config = dict(
    encoder_arch='densenet',
    model='image VAE',
    dataset='coloured fractals of 300 iterated function systems on busy backdrops',
    train_examples=97500,
    image_size=64,
    crop_scale_min=1,
    horizontal_flip=False,
    color_jitter=0.2,
    bottleneck='kl',
    downsampling_factor=8,
    encoder_norm='layernorm',
    encoder_activation='gelu',
    encoder_depths=[4, 4, 12, 4],
    encoder_kernel_size=3,
    encoder_stem='single',
    encoder_growth_rate=16,
    loss='mse',
    latent_channels=32,
    decoder_norm='groupnorm',
    decoder_activation='silu',
    decoder_weight_standardization=True,
    decoder_widths=[64, 128, 192, 256],
    decoder_blocks_per_level=1,
    decoder_block='basic',
    decoder_dropout=0.05,
    decoder_attention=False,
    decoder_upsampling='pixel_shuffle',
    kl_weight=0.001,
    init='trunc_normal_002',
    residual_init='none',
    optimizer='muon',
    muon_scale='original',
    lr=0.034,
    momentum=0.98,
    nesterov=True,
    orthogonalizer='newton_schulz_5',
    adamw_lr_other_params=0.001,
    grad_clip=3.0,
    steps=4900,
    batch_size=48,
    epochs=2.4,
    lr_schedule='linear',
    final_lr_fraction=0,
    warmup_steps=490,
    weight_decay=0.02,
    adamw_weight_decay_other_params=0,
)
Rows from block 0 of the decoder, named by matrix and row number. Rows with one number belong to one channel. Each number is 128 + 24 x the weight over its row's rms, rounded and kept within 0 to 255. All counts start at 0. Numbers have three digits each. After the name is the row's rms in percent of the matrix's.
# convs0: first 3x3 conv (decoder.mid.0.convs.0.weight, 256x256x3x3, standardized in use), inputs 224-239, a 3x3 kernel for each
# convs1: second 3x3 conv (decoder.mid.0.convs.1.weight, 256x256x3x3, standardized in use, transposed), outputs 224-239, a 3x3 kernel for each
convs0.23 101:144112081123119116149070132076092127131126162112129146108073089102088090168153150144129140161149116157170167085102136119130178124136127130110139125121150117153181151146110107131164065086111188132107123146114044106142153118101153123132106094181114128125131124140108123129101145144111108146125133148160136144154139133109133146096124117140124127148110121125135130113156107095143133140145136138182146162157133157130097148137171152083142
convs0.24 101:164118182134090091106109101182144080136139092135157148105128119145079116100128101129118123126118120112159135112130110112114125176162153126160115173153136146117125103146094124110110106083095114120107088111176089117145148143112163132164115159128149139135160137134096138138098159162127140135117109126128141100096124159105125098123132102159143115131160154118101152146117201103093097108148149140119152142108114132131105166126135141156133
convs0.25 102:122129114130144137105141130162129109122141091061148152081120128130149117163071085102122142095124128151129107135162128123164125138092137140135141129107147139108143130095113142167106123120070109149148157104133143071129153103097166159157195126163106142107138170148128159164153159146140112139107130106132174107116145122100149140158138135137099122131110131090125105128120136114145117141176134109133120145113119148115146120156153121140097
convs0.26 100:122171129102124132093155136125113114145078097117080098092157125119138128105094082109115127134144133100109120151138096132144125103140130132114130146112117113096127150123168082128099078123132118128157050114081178126149092157109152130128114167108172155137157104139121125144130154126147125159107129096127111156075093092146134132130117136150134141103102113098153123139198134103155124116110124103131143110119164143154180135129116110150109
convs0.27 102:134089096104136158186155152169151112043116158080130124116121166179155167100130120126141124170118101168134106166112112184113119120133176138120143071130160119126120131148129141131096135112095109124099116110142120164118150112099121142107108115089149100107145106129166118171150148132092115129096118135121143143154140121093134165129128177098121176166131139141141159094138136096112130130157126148089150109105117152114125128111140172139106
convs0.28 103:143169138113132159119099145136152144204161142137157147090111084091106116140153116129110134101129142126098092121100130133136154172137148162150136153140105093121107119144165104124136107158139172146159119136138136160111084129116154116122108091151109123117114149140147159137125112111129131134129116097108140147064124124152125154121119109136121160125115106114111153148155098144136065144132162134178126153116128135116102107153121088092121
convs0.29 103:116149124121152189129141098146129126071104130118107132135133120130141094136186094147112126158107140095158148103086110101113118129131125120132111107103112123126129101099076142114112129097113133159169104121150162063138106115113112112081123081113121112143135088154106134121129139142152146105123116154137155087109106145121141151145145146132113116146125137100135111132136147137141128121130142148139132108101108131125114130115112125115142
convs0.30 106:129110155172114135188150091094130134129136117083117114144107097139193170114112139155101154117092127154134110137132099156133157151135117122117123140150153166155139131118136172100139159149114103136112164176144110178183171153158100167153143096117111120154133140154119123139107137077115108141108135106142146116129125121132103125134139130139153157167119120139100145111173113120165142133126104127116120160155132131150165141116130147147135
convs0.31 105:104113146090085142173114174103126102162157134105105104116095114083150105131153118070096155111086117189113122112148164132115137115115127139137128135084150115114128156134135122109128163137122149164146141106133116106127097128155134117094149124091132127126167151122138141141137123121123153114132153119117134145110123135168109129139148099151140158166133124146143126135092120129107190134107135159137143068130134133158148113172130115123126
convs0.32 099:168122118121121140135112155131155155080130154129135181082157084111141129127141080144142144160139136136104120130141067154145124125088123165150123116141139140119136140162100114133111096151115168204130100141116157192079118108104113128135089148120105117145122118117132118117104128128133122126151128118126154136126128115144128100168121133141124109097095090160105149135119141176122109104097136121122154123147102118115095138100098139119084
convs0.33 099:124143121118117116116141097097115088205127149090110103163137127128169153145131106129122106125140080100169121150110144129101106107145135136102128103135138126133166123098094111121116123087110100142175095135144135142160127157137147149160114130128125142140159155127113101118123122111132124144151117128096136131166119132133129138130112153135164156128133146125088156164138136131106125167144099112104117124082124065101126159115121101130134
convs0.34 029:147146143139139142140144149141142133139144139138130135084088088083086086086099096133140127133139138133143148127118128118129127114112121141148146152147140149147149135136130136138136138141141049041051052036050065046060000000000000000000000000000136147137137141138137139141153145155148143147142149149138134135140141138139145142149144144148150139145141149139135135142134134146146149140142141147146137136135133145150142145147141148148145
convs0.35 103:146130100111133112116184172116190122168085108134092087108121140138116105152169097090144118113132131136209163117152174125119197076105150131139114092105080129127131129139133115136125177129127111104132080161108103138158133142110105155170099144153146145148128137143153127145136108181116137121114099132103095119115097110109101124149145131111128101133085079108123072103074089155119140115098137137132102120155118081148136093101086119133125
convs0.36 099:146138090150159096108125140133145139143136146114137093118117146093132131133129131132139122150124115154127109130131148076109121119097172157120121129128174099112122126113142131102122084114151125081138068140155118146136110136128127145122144140106117131136168135136154142174140186110141160110110108130156156191089126114103084139114134128155155135162157111137154140145143102144128130140114084085117127117159137142133103116094145149104127
convs0.37 099:107130101124154131119112135106172156106130128133149142124134124101094097139116188177121153104072109132145100103130121154157112114166122187160170129103097096114134144151132122137103155141131119139078131124142142113140140131148130161161126096141105169160141132153118125101128123155105108106139138144161120124106113140141126152124130098113124115127108161130125161104117145093121124175148113137139122104141161112136155122146119111110164
convs0.38 102:113124182134146127148140113109131119167147139137100133109130124113177117131092139075094114137124072137099135147140152164153127094131100141071111140146116150121137104120117109140096172128110185102112131120093055113141131118133132121144152145142158182135141121169131091092109153108103109100087136146092130134162118153105122152110110121144143156112121110134104108151122141117101106149131153131131121155126138116137118169165164119161104
convs0.39 100:145144120163132116090108113138121162134149108165105103094141158120145111124156130132118143131119127141093147105142128108129101150112125144139159165151122161147148118123117150152139098153091134129181087101105119160167141116147162113160165122082146174121166145149122168134114146151117128103133140120162116126105130136070085157124112153134120148136147107128178160169113120123121083143142116156130089132139103141163137162151154123134109
convs0.40 107:152132096109125155081087121148142175116147110151107119146145179173135139097181162121168102119083110131114094114115107127112163127111121123176182155133130172137118124111107143152118118126103125165122090156130154114130074116072178174112088108129109135110165145153150132140116127145154121145121117104139132160067099117098094049108142160128107121126160146147132086129166137148112144133115139124104133134163142116098099161193139133133133
convs0.41 104:120137152153123073154144102138118144115140111090120168152116134125105140093143143107148109135153103143147107085137132087100162116126140144143170130103118151103123100131133116111117092102136121145107076150151087149093124099129111124119125113081116152115142161134102168121084105144114121133114137119120077108155092091111150097108131083118153086123151114133131113171139102150151155134105105132133125058090105142128143138167095131104118
convs0.42 101:100142191137178155101150091157092084108171105130147071119085151123137088137120156152130127122134147153112144178181129108130162105117132125107098125104145103117118151086121134117141108162150140156081144151131138129102133144140131153139125148124094149135132150119153158135140125094118097110128101119153086107088125107090081113113138116120142090113120145123139107119149120102107101083153125088125113134095148144081117130146118171121152
convs0.43 049:151144149156145172119112135165123146129141161132148124119085126121110145098090159140145138163137114146121147131118132103094102133139088127132124114125142155134139130137094152131121147102127118084116079052088122119105034000081000000000045000000105115132149153137134131124126130153125129150139143141139118146131106125108143143140134127130138127134171138104111146132131134144164134149174145120147154139151146140144133121131126153142129
convs0.44 100:146107129109164138168161145111140123132132128125099119098120151129119134128137094173146129130131158144180127112105123116144135101079130135141135133126096123148130131120132156108145125162139138172107129117134138146116114092164124149155122147053121122131113119133113134141145183116120134109114136143136142131153162142130120143151174100112146143141128148155141122134120135134098120139119172100118141118156116135108137135086124152137098
convs0.45 103:157152197145140126136108138144130128120144121113112121130140086114173137112126063131113153151150154159115126170159141106114133140118105136137110130123166157111133154107145125129147080109156115036135143119134184163108162133104126189115109131150127142103106156136133151133100152139102139145092111145114137127096140126086109076112123119148131136134124098128114117097143131111156150143122106106126121109107145146106132104143156135116126
convs0.46 104:075112148143127115169105140149153144107108116152132100151107135138114156126106091126119089084157072130134115170113151176123163092089140147133122139128164127118149127118173101141119153160128146140123126169143106096136110149107119168126111141049154128147117139129145126139145114171162162169141135136098110147171126159106117061111134097164139095128136151102113123129133158137164121171114172162153145162145186102127072122133135155168129
convs0.47 101:128190115117117121125104114130118166109097165131133125148067098114127073103077103093136115153117140176175144107127102130121165083137147123115131130142142118117159115105158135160130111155121127142090127176122095119142140131096146135147125116098118129111148099153119117187121114164101131163127129158126090131131103088056126120107092119112144118138140123170136098144106063155146110089090130127117103120155118118101116140112108100136150
convs0.48 102:140137133117144124135147104098096118128124136116103095146119117112193128133124112110101099117128093102128160112086159132155089144152119116111102136152129129117121109125116127126116124136101134123145117080094086141085151106180137153134111112089098104153135162124111099087132088119091122118152134121107110131093120113155118142166130141103139152122141120147137115094129130126117123081120152150172139155112114134108129116107133163151124
convs0.49 106:161117134104107139101145159114107093082115124135124139121105131146112081123135163157111109149159132086113109100101149112148118143089097131142117126149134114119120164082117116105126103096153172152114128094105144108127104158142159134168076158167130156148111134130130120143116135141139138145111114108122136135097121138158139122140114127161150140081158172148131126174141173151131129152149111146139136152132126113114115156157133133130133
convs0.50 099:141084162117135167117138119139158099126159114122135096121116119128143134150139097110108102143098111134117093137124127124159132113162120091125105125096102108160129105136102114129133104125150120127110119120116126111105114142081073168140072118113141137164155157157145151136168096137157094134141120167149110096141121153138047120154175126152126103126168079160139110151129149145124122115149155066119137118121118078130113122131098084114156
convs0.51 102:099156100138124106113121182116131148113165127136166152142133110096138148106121105097135182099083158123122144070130134164148154112123116149125177139151123133152121142084128102068118076067136141119159186122101179139159153140140129131167111097126122140149148146137132082124133136135123131096127094116139142124133113139162116122160165151139157131153161132115148139156118107148151091111143129128155135145153119141125146118113134124132116
convs0.52 101:103118164090099083116122167142091149140140123119125100145151132119120143144163163105124136124133112087118090152107122118105141136120114102102166136103137097101101145138106096129118107127123154078094120067055122168116101120105111147116094134142154118103100111118139123136106113136098114147137127137144116114115094096152140124115069093118166106100144142114123131123108132113116147153124181146145144143110102076127117171132140105105114
convs0.53 106:157152116159132120150123135152117173091128120128092165093115115136124161093062111078143095113154110123114122118141102123144182149133174109124129163124127152149126113086155133088113119130111135135136125176151143149123125123098133138161135085094122132144123095120103123101129119132121115078136136140145132084099134119126153082153148140128129115106141159096101119139107105199100094123153140122138124145138140140084138130120161132134114
convs0.54 100:152130136158127144096151151119139135131178176111124133107127095132113088127167181127159138120139134118147121155160153158157142126121102139167139152176162096140135094138135130141122141115108137163169124126102094124158145118147117139102096150128112102122119095124115112137152146110151145120154118110132150127137096107151135109164153076179171173123143123142138148172187106131104110167156137131142116120124112134149115134162106140121128
convs0.55 100:125112125097112152108148153087134171159140143092122088076129135110114108112135130113112131148133117139164102103149148140097129143118103088113114119112133125119116115109137106109122096119095084147074110156123114122150125138098182137135111147113098102146112120141134113122124132121134134143139158142121115120136148113096108114191129159122129110093153136161153099112120137163060112130154129106113119138148117118144120139128148091115091
convs0.56 098:082143109133117135142101130157144139143149113135121103102143124131132098110078113113119112096140147108118120116153107133151147160118160152106115124117124128125166145095149110126101122151122138102147140128131187146128109117137141167148134155076087150128109143136135107125134116104095136087124131171142122124067115135114087123130150088152127122084150162137145121107105091109122130126126134136146117096125136126142135091128121117155127
convs0.57 101:131126173141146155127139116095137121107143105111093112107109076122112119131125143125120123124133142157139121194145125172137131121114136105113126131101106077121126160166125138129116101118137121140130112094165099140132104112111060142077140077107106127112141111099115136117108104105142136146120094135083123134109102138098120120096081141109129134104103105121144110123112137087154187139125143144089114098089146187135124111095125103092133
convs0.58 100:139127136146115111153134120112113134089143143110161146160124118145104078109112097135105115160165096139160095122119166117134157163116098133161141099138130157170117070091108188124132144107166109148175170184128145160164123140118128160155126166122171137113154151171143097134133178101155126123165129108106152100175128134105156130112129107079131140109171152144129093110150119108115151121107117130156128128083149120117155139156134152126105
convs0.59 103:131100088128109154109137127096124160123151149102105122085099110106175135085130090108147096095117103139142140118108116154135108099096150116151151134105098106132102087115076062129082116107054118097120101188123097141110145105142049144151127162118128071094153104126126092107143132145133108143156136129131087135122134132128147118129156146105141126139156114099106126114140120155145124122136160102131101076118099099124107116141122140136109
convs0.60 106:153117129121149154115111118130162130155161138067123094167149132112136131142141109166136128103116140116163124151152145173171125154133135117144159091120149115144118130108132129142109133092129110106065118119186095154122162123106147138133121120135118126112136149112138142106158140135132123112152147131089110134108121115150112125152104126139117107112127104167143122136133105187148153099123132111151145122139117146128088123142102111108157
convs0.61 101:148114128129103102156126167072113138077091121094116097097135107147111142137112134149107119077151141123116143168107192126120142130099102125130146158122125149093156160069115073120082120121125125159160175111127135100048089148118122134147077100112130147135120137093139164148114121155109119142134105140137127133121122127136133145164101146123138115110099105069134110114152106129132103122051130144098130139075160169148139168093136144125092
convs0.62 102:130099119091128123125113137143111108110117129130104144116109167093105143108154137151144071167130157160149165162119118131105090096110145177118127156137175135127133140142112111115155139121086117092128107133160042134129096113117094142134206106143095151152094166139100115137147144162130156159151143162123104148128142142146113099085083133104118116116124108083110134113138128124130111126111133144124151100144095110073144113094068097115106
convs0.63 103:028112117118119165114124158139112129139092078118107139125122061144155097125133115092123158085123122137128160174171123148167089126132138147122095131128122116113119085154097117123188111129091112128141170177116074158092108046147104129151111129082160111131126106147120095137150100132102144146139156121114101157152146116095125126119113148115110077131135133120113123112127146156120118137086110109147104160147120123125119119152100135151112
convs0.64 101:116131130126124111148126131137141190112116129111109096126180075168127114127114119133114139124156128105114103167170135193123124152118161129114140147108139087106115133126133137147152164143127103113090083132141113095121166115117163142122155105160138120141135119142151115135149111133132133169117119148142136117130142148118096131133146155130126105124091118105129110141138164151116154121100154163140113071131109097145123130112110128114139
convs0.65 105:132138146159092114110136105232188134147130141130099096098115150160147156136132148109152145117128094135137094139116139107143126131158169126156168138140124168092105141135136183167139111096108087108121087119112124152080123116115158145111113158108080129127103140107120092114132139170119092148134146136153140122117134122092118102141131135101105142118123154117125121091109132128108129210127141140111148136094120102120144154105153129149179
convs0.66 103:128092103123125090174104113139122146121148117093099083123134119149105097151122118119115101082088144100132108065159133143134132130113104138109135161122102105112162117154133091126128182193146128126105103066130131142164141144141112147115121136173094133141110137136143146148117109155127140125154156132113128127151114142145148129181128126136118128154080082127135146127156107124142135156079109094107098092109128118151139119135093106155122
convs0.67 102:108079086118116162130121150097164144152160116093148112092049083111087202078116153136112108155136150113133129165148132164130169156141092182167153109098117090131129144117128122073096106117125059106104147106159168147171101150108148112150150137128131139159132162136119154134144131120134146133117136137127150113141147148117153146135130124099115112146138115110133142129122158129148160117122116118114111102095100076132095149118102069101081
convs1.23 108:113094119118127127156142150145165170127103115107112120200148111097121113111165095129146157132156103131131122069098106100167104147117108136067131132154133102095152088130146124123175132069154108132137110137128156117112104112116091125139147134112151149157142100108133125109129188073114100138112121132093117111126119145161131108193161126147120128151103128161121148150102109162153143178155152167122129076139147134147112106133087142149105
convs1.24 107:162100131112158136181126123072156153113148114149090139137138123151151105122106138153083125123103141120159087182136140091144117088172118130160110116094157114116127101155158140111122152068164144130144115138116129123110120098128134129128136149102156129125123138082081133133130123093128123125126142147133101122130139165121146169127151200110121154132146092098120137143127191116113105123142151141141100154129095105117103144142125134150097
convs1.25 100:153130134119134128140109146104121155139135147117131143158148127119115187073143172152104132109130131118117123106133145141114155131125150174102209131132077139121130112120176157105115113137148131152115133134131148120144130127142124127155138139150070157127112138090133142149151184119119141161104141140150118113122160110153092101126118144118129157120162160132123093117155161126092128141166139116128180087121105118142095123090101122141134
convs1.26 105:128122155136127123139184123130143101153170105138139135169169121121103139106115148154117078138106095155106143129150159158149136144195101123121068149137145141169142099102118078111071144114111135133126122119091137149128131115150127142118148126119130136155148123153126155163174144139174111119153105121154135149129120112132144135117128111145107117103128155131088130112135154137151126146133123127157153121110163108131117124147177145151117
convs1.27 115:132149125122105096095149090122161120108121128152153095132113144190124083173086119161138129174141081110150126089158202124141116157142114105139069121104137161145147145185129161120121118141149134119099115128098110141113112104118095127126110115088157148138125129148099162133103094122150108165115127133125139118127099113146112132145155136165114095078077106174094131111130128076138148105099129138139159087131130134153113123115103159138116
convs1.28 114:144148115159136140140174139120147112140143121102138131148111130127122117112149130133100123094110159085095122105109153120094098167122125118097127099147145116158109112144141117126138147104135136122137128126147151156140127148118153159133140129126142141121143147121139127126043105120136127118116127162153154125120084131143097144111156121162101139139170125157111145170118137117152126081134124109148131121128163125118138152113115151091135
convs1.29 096:142124090098103142113163171159076142110159134146100099124136156112120134107104130088113101118112121144099093118108099163134114105114096089150141125167145145141143134129136119143138107141141176176138117115148134102134148118123151145133145130131108111122143125149151187185148149137144125098148128124115107122132111135119106172131096123098141111142136117166125100085080127166151113130139114139156141115110161165071095104119126123135089
convs1.30 100:112108111147131147123181178114110058135126099130119157143109130147120136071142097120128091100132069135090180150169152127143154093134149150148127104129128154128098160119123130143156114117130120129136144139135147153110122136119125123124168130143135124093096157160121129124139136113122107077162117114122147112142143062146158134136094127123141139074090097116141159152081133139140159139133127109168150155127138113153174128093143127143147
convs1.31 115:126149104094122134150135165116111094138176128149120120133156112124144140131114153135123120127145160093103119112115156112167083093121115137125134122144126101142102130147153101132136086106126138134132135120125142105113133148120130132114110113133135090130132114152092154118089098111181120100144141104154170108107103127137126169098174118098084120147111164137105156128114189156119104091123111171156152121150169124125113156105096145122142
convs1.32 101:122136139116078124166123119136092098105137099143146111088141148124135139101157146149094125141142142080104127134122137134135094144181083131172139140128164138107131116152147090129104118158109129140113129132125107153096120105140118123116133129085125148121101155166110100095161106074147128178104168120142147154148136142132136154138141141140139093144139130141141110153152154125155147131129123101110131137116115076123141125122099149101145
convs1.33 102:114133118115114146123112154098117099111123151119124105183115134125146107140143095080076108108119112111095082124143107102151135171125157112194121130143155122123126133163110120148160130132094167134142139129126117128145140112119146131109135120128119192097111107102141109150155111120125135115078121115125140130122152118142137133139117109112142111135140152149086110110080094120135133133153157130101144151112096129130119137152178124135156
convs1.34 087:134137120133114138127089138120123158142127138115124107130152111107135109111095121160125140115154127081140167144142106119134131128138128128137156151114124145095126149177134153172144156121167122101110116113109130131135130120119106090102127102109205094166188109177125127155090157093143111155156100089107109142138160157088101120141118124089130149114075147107095107127070123117161174167192182115134157107110108170128117137104129123142133
convs1.35 098:134114131114107157173106162171097174110113106099117095125148104137131117081113167136137089176126104111081132124059146053136124149105177115134127130124136137126128141129130106097087115135148109142137156122146129110123111137133116124134152149136177136208234123148137127134116121118181123121097125130109162140126117128100094141127140107082085060125103146143107143169117154118127104113097156174143144093135126139127153091166146116149140
convs1.36 093:113163144160141106129172087132147111129108140150139134188129132081123140084117097158107080115110084170132192092141117125136111092124126120148130123162144156165115142115144140134104200111131132144150119142158157136138153134144125143160154134153170132126120149131139126137102135163123082178128148112116106107127139142168096119145129103161084152103169083119128111171090130152136136139122141095125122143122136120139136144162071129170113
convs1.37 102:177111140106133133145131108142134153145089100102159150141138096136125141168123080126091146092119107180161149122154093180133142119139110143143127141153126158119178147142130130119124136159136135144146122138120130102127124132124146121137124129140147182131094159168138116118101115151065118109174129155106177150115142148167109140122101109120148078141165137128130135085142118132083109073111114108129152180123156143141134158176138152130121
convs1.38 090:158141094158159099106098108096131104172125146150145141137108144141128127113120126114125111120169117103139161126099137148124095133119102139113129125117122110131112143131125082098126154130145115154150152157109119128123160151135117167140120135150158122104120173152106122119117133099130147132148160110120135163133106116110101121139130116153100141143062103144162097144140169106095142160119109156195142069120160133136117116113067132148106
convs1.39 095:077141115130108136140099138145109151137122138104110147142117138126135143081162120126136092116112132149136170130122082063155140104090121149168110125104143126137139085126186110139171131132156131127131128124159154124116128120106142124126133130132158136190113118151174159160122167135112110123051141137096129134120124124181100169071119192103097110123139134121092114182102105127169144153113093175131117109137124174157132114129146130146160
convs1.40 098:131203156090148131131114129201156166139159120125114121117142098129117129135141143165152132106146116165145102118137143139134156136167120177136139151145157178139107127120125150143118128167126109114114097131136117124113105139135141130126122118148162116147106117119128201086121154073145119133187129137170121128131148092113108135119120108156140136081134080136148138109156174199135136119130168157110100097099121145115125110100151139117145
convs1.41 108:128143105156138109090105121096116135122158136103102120103097159130123167151126130112106123172169107148127181111122118129127120119133119146119153148127127067124117128145148142129079181084120135138107093129119089145090111132112114134124111124142142135113156148128139117143139134129119132181068095152103105163150127123148162107126180146117111120124096185140134126156162118164186106132140110119145126162120130156166100111122097165162115
convs1.42 089:145118125132105156157188106164148128119133119158161133137118130127107131129121122080122095095130170120109130115165095122125114116093093141129148138131145165106131134149143136129062130130102117126129103138130116114109157135112104117133112109138117132110085167165158085147141122134159132171140120095114084120090111123176133172107152130162155161118184127069119143137144166147134090134141129178143143149122123126068119083103134098096142
convs1.43 083:117102147129128133095093126138116129109086119139135128156124166109113142142114142123124099121187111139103088091158170102068142130104124122094112161153161095142163130139146119113114080116130126133124102109130108127131117116136135129138130127118125122096106131166109156114109106102135154123121126127144134085175100136094125162125103147131141128123152120134132106141136150125086127098134087111144139106164129149109148114138131139106106
convs1.44 107:114150156102112089178159129086189130131120102122091133143089113148154116103135138093128140139151157113138156144113116144121118128128089087188111112107104124122143171145095123108096096125148153156128147137147117089121132103126119141146105158143146146120157177164092129123155128112143127139117134149091121164145152118090107122154094127109123095118111104124116096133145141090119129153117084117119095130142141131140115110101122160157097
convs1.45 090:119118127101112145128121155092147147140126130124105116133165154117106194088134136104095153143105110108094135116160119145188130134122137111118114088113119091170143141125116139142112158155123142102107144145133112159137097124146126128119140131127120144125139157097127158183127109117174134127132148084130143136079118095157134075172136065139150123077200091165151143101152153117169116093135112134141160147087135093115187098124126140129157
convs1.46 107:151147135120130144120148160133121168082128142141098145094137086190145142131133102113117132084110102162135128144109166130136139226130134098117133129159131191124155164119127088138092129107160117137136116121125115113118123118098148132119128164136105140120178137083116138093127108119148069148053105140096149155163163153126121133119150128131145128160129111151136177160143105125155142101095155130101143172149111121142137108126140145131142
convs1.47 090:134152112146147142140119106114093082094123092131160127137099163166101105143128105110107147127131122156089115109155153135119111126142133116119184087098131156142084115133128135116118143154133122140150149129121131121115109135141145134135142137133158150111157129084154160091127127109102113120168103102114127138176124130100142129124130138138143128110174137153132134161105162099125095147107136121152137154157091145114151123156138113070106
convs1.48 098:115130099108167168134148098109120095164152121105133078118161159151136137132126130107141127148132118134149133170108129144150107143148127121152090122148068093121120105154114112122150172148135140123119150145122147156100167146127130147133137134126076157146112104128130131156114126145140124113160137122140132122097148119068149106136173102099125130108129103105114162141133152111102139125111117121136111144110116094085127121143153115150142
convs1.49 104:164134145155121115135142122167147135107146129113119110089125131161139146131131140121126096128114140133124092132116117106125127142109126099097137153134112146131129144105144139170115145162130130149140112117127160105116131126122146128111144133115149148080155131102117171098173115127137093139125135153131151159140148118093117140138122122147173124135136121130180112138121130098116114130089114133150123136138140153127148087123176114132114
convs1.50 101:109151093149140128143087112129124109161139111150122096150112150108118132117116132163089123130154138124174126167082143092125092071124124122108106155139094116125122122118123155143137132133141141148115154144153125120145106151140140125142129139126133141076146140114159147096122129128146146167156122133125139124181094129106113147067162168125103101080146141112085155099166077133171146102137098109150110145126102158148125163142108147162122
convs1.51 091:147114098108127103154122115136107138131067129143116165137114137123162115114164097182133135154095096069133145126123148128127090123141145168135146136159150109146147125101138119135128181147129143142121158134122138127122125115121117133121149130110112119113168142148094085109091140107143084135117153144157112147151124090083133147116106097101139123120147156116140109139120133119162143100117137158143154121140161101089125157156136164157126
convs1.52 098:094133141113126112162145155119130099142126143071138126126144125136094159138099128110145146131129125130157123143113109121105150157132107146122128111113186146135164159123116125135167118160093114113147147144108124146132108130130135152121156144137110110088088149121159181100110159149097109107153106135112128135126096095069123112107132110119123142088118104068141114109143097127173121141097094098128113163144119131157143109109138125157159
convs1.53 102:119142114092100149071123117145113118116122112133163113146140093133154135104122099078113121088118075116120119153104139151124110125142089135141123108121161127181113141135156155123114121155151133148117135124132142117115120144116144162137099138117132165121141146121127107180102134125106114166172135100141121116107126102117137114150142131113136124104134141125122115138112102134105137171138172102165175140180161179099160116131133153132132
convs1.54 108:131112145161110101169169160146127155134166141074134102080159147138134134124117137163145103076154119122187144126122154127095124151119137146149076130096121131105131118113117129136181108128097162148141138131129115136132112094132110120120144140109062107139132129149135073127148122123151140133144126147144134146127097143125148151106115165100146116103095088095087096157143116082139155076108130109143128129139136122104093097123174129149114
convs1.55 096:111164156139135164121104097125122132111144120073127136127116146153143120085114124149107077142146089167145175138119148151163164106151146162123123141170114101125133134083144106153144127130142141154116160120124127134115136147121130145120120136144114121128152119137142116111120141121109132141144149116143129123109146088116153122121160119123177164060124130120081086139139146128170148132151153129127103141103142131156122127168120117092073
convs1.56 096:148146146119099151142147147127130118131134124111124141147115149135101139126115137111143119130117126131153119125181118150110148099128122104135176135125112100101106153098110100139093127139114136149140119113142138095133148148122115140128094144146151120140125132130140138128128059140119129125124168152146159135095117121118141106102157197078123147115156151083091116152161135116099126100157085129127111131129084182110138119121132089113177
convs1.57 102:117161183150115112144156129132183125113121094070127112163132121132132152132109096139138167131120160132132116109141133115145130104128144056135160113124133125094158109088163070129104107129177128136143096129132167139114164132131098114138140133136159108156118106165142151077139116095142102117096115092112173174131134175110098101133083136105148122109133132141117089146121086153124075108162172173117143149140099141162136110137133137122137
convs1.58 089:139127144132118133110155146136124132072142096132125139119151114146125107175061134132112130124135143100134097150142170098150169105099129123145166101144105146142147094115095130122165112146087144145127180142130155124112141127146154139146122157164136150133158163118098102087141134142105113138103101119058096157115101121085114101131183111149124143120095090174125113144120114101126124162165140141121133141119141132136131118130148120109133
convs1.59 100:112149081136118186153124102129091162168154095090137083156132127097136148139150130118152133137104088132104119124098134148122126138126119088134055170101117126172165157130104166117128101075137122131102116126127123141095149124115110133148126128112090099125145144117144070145116089102089139138113119138109146146143145137120122124149103111133138133144122134138100132135085136088065145147155134104118171139131141125162120116135181112119103
convs1.60 093:165122076074097166162138186170188102122111147164126151133111137124115134147145109114099179174124104138152115106123107162101188129137148159160147151127143119141113147128141167098112110145118152145134127154135121120119141129149131155145164156132151130127160172109096160123126134110079103146126097105148108123090065161095113126135144102108115151138153147158127106171135109143106107121128159168185137126120123076148149086147157145091121
convs1.61 109:128072128124118087140155161094108116141146138103133085120134128116115147129127132083135161108149147111077118119127106106135116175086168113134119110149150125115135146130132120165141136098115176135126135111097093129127109135126110113115117113123149100132134113097097107164143174164154139147124116182138112147132124109096110106138124148126131108109125111151119122137110093157128132172095162128150094130139103195103140113162148103120164
convs1.62 119:162137071129092138150131128121128162112098138105173119189091116121119113125152114121190151128141154133116090090129153135123148140168129126116138123104156137131126107124106115111171132114104135114146119130136140110111135127102106125132119137112152155092129157117107100101157115097099126146100125133156105119143108167113135090104125120150149111128142086122112116147110146139106120150106117128174113139164133097145134097125109132137163
convs1.63 108:126147129133108113134110130139127117125156135119125127147124109102128133138119098166115159104163146095126121127136113084145095132146139130161136124083142118156134132126098154113103120104133117142143167143144142132121125131134140137142145155139186115139124152166145170185144132172112107109094130108057120126133156176080106138089144139146142123121112113158106158135141115100141089171174105143134113122152096064086175134134098129132173
convs1.64 090:103146151155143165132109118078127127133121097127139167112118122170132138134112121128135097121129110172140128113150117141117128109124150076102111122107136147109084137128137126091132108154184135147126110142151131139108132133120146140129122123125116164172143123135106101174126091129132167143122120102119147133068161169116120162126124150127110124145110182148098110157149138131116161092142163171130098141104107110154117094121114099085128
convs1.65 110:141121127145108160082156147112138172129150138105092077124103126162119137098113147119128099127139033151135142148119125114135121136108163114146146122091100129142157083147080164171122103124123110119097107129119141135114134139125118148131102142134125115107109104105157116087195130113113118163133110130137138091145138128139167133063134132096143148141171180090084087081174147122113132127141160090128159150154064158106182153082131178084133
convs1.66 101:133107124157074114119126111128126093182147155102108085133137097133128134130120163095138164098164138128171143141144085134124092094112132142145131124087071144163128140101102130113108108149155102140152145136117130112112121125121120127123133123125122115171162163136144082115156128117067107148148173140131165138156097142130100154125113126133093152122138127093131157123155161129153112116118156107169161157070102101075138187109132161094122
convs1.67 096:139126142068102124095125155094129098146129130144124187136147138104145152136128124126123161122185151122137091142112135116144116128135127109111101124130114150147107141147131158160119114145143114110148136138122127116097139127133122125135141102120178149139122113104173108082164149174140126149140081139115112080085090116121157147123152137160140105156136128182175101115126105168101064137159152089123121135117122144158117094099114145089122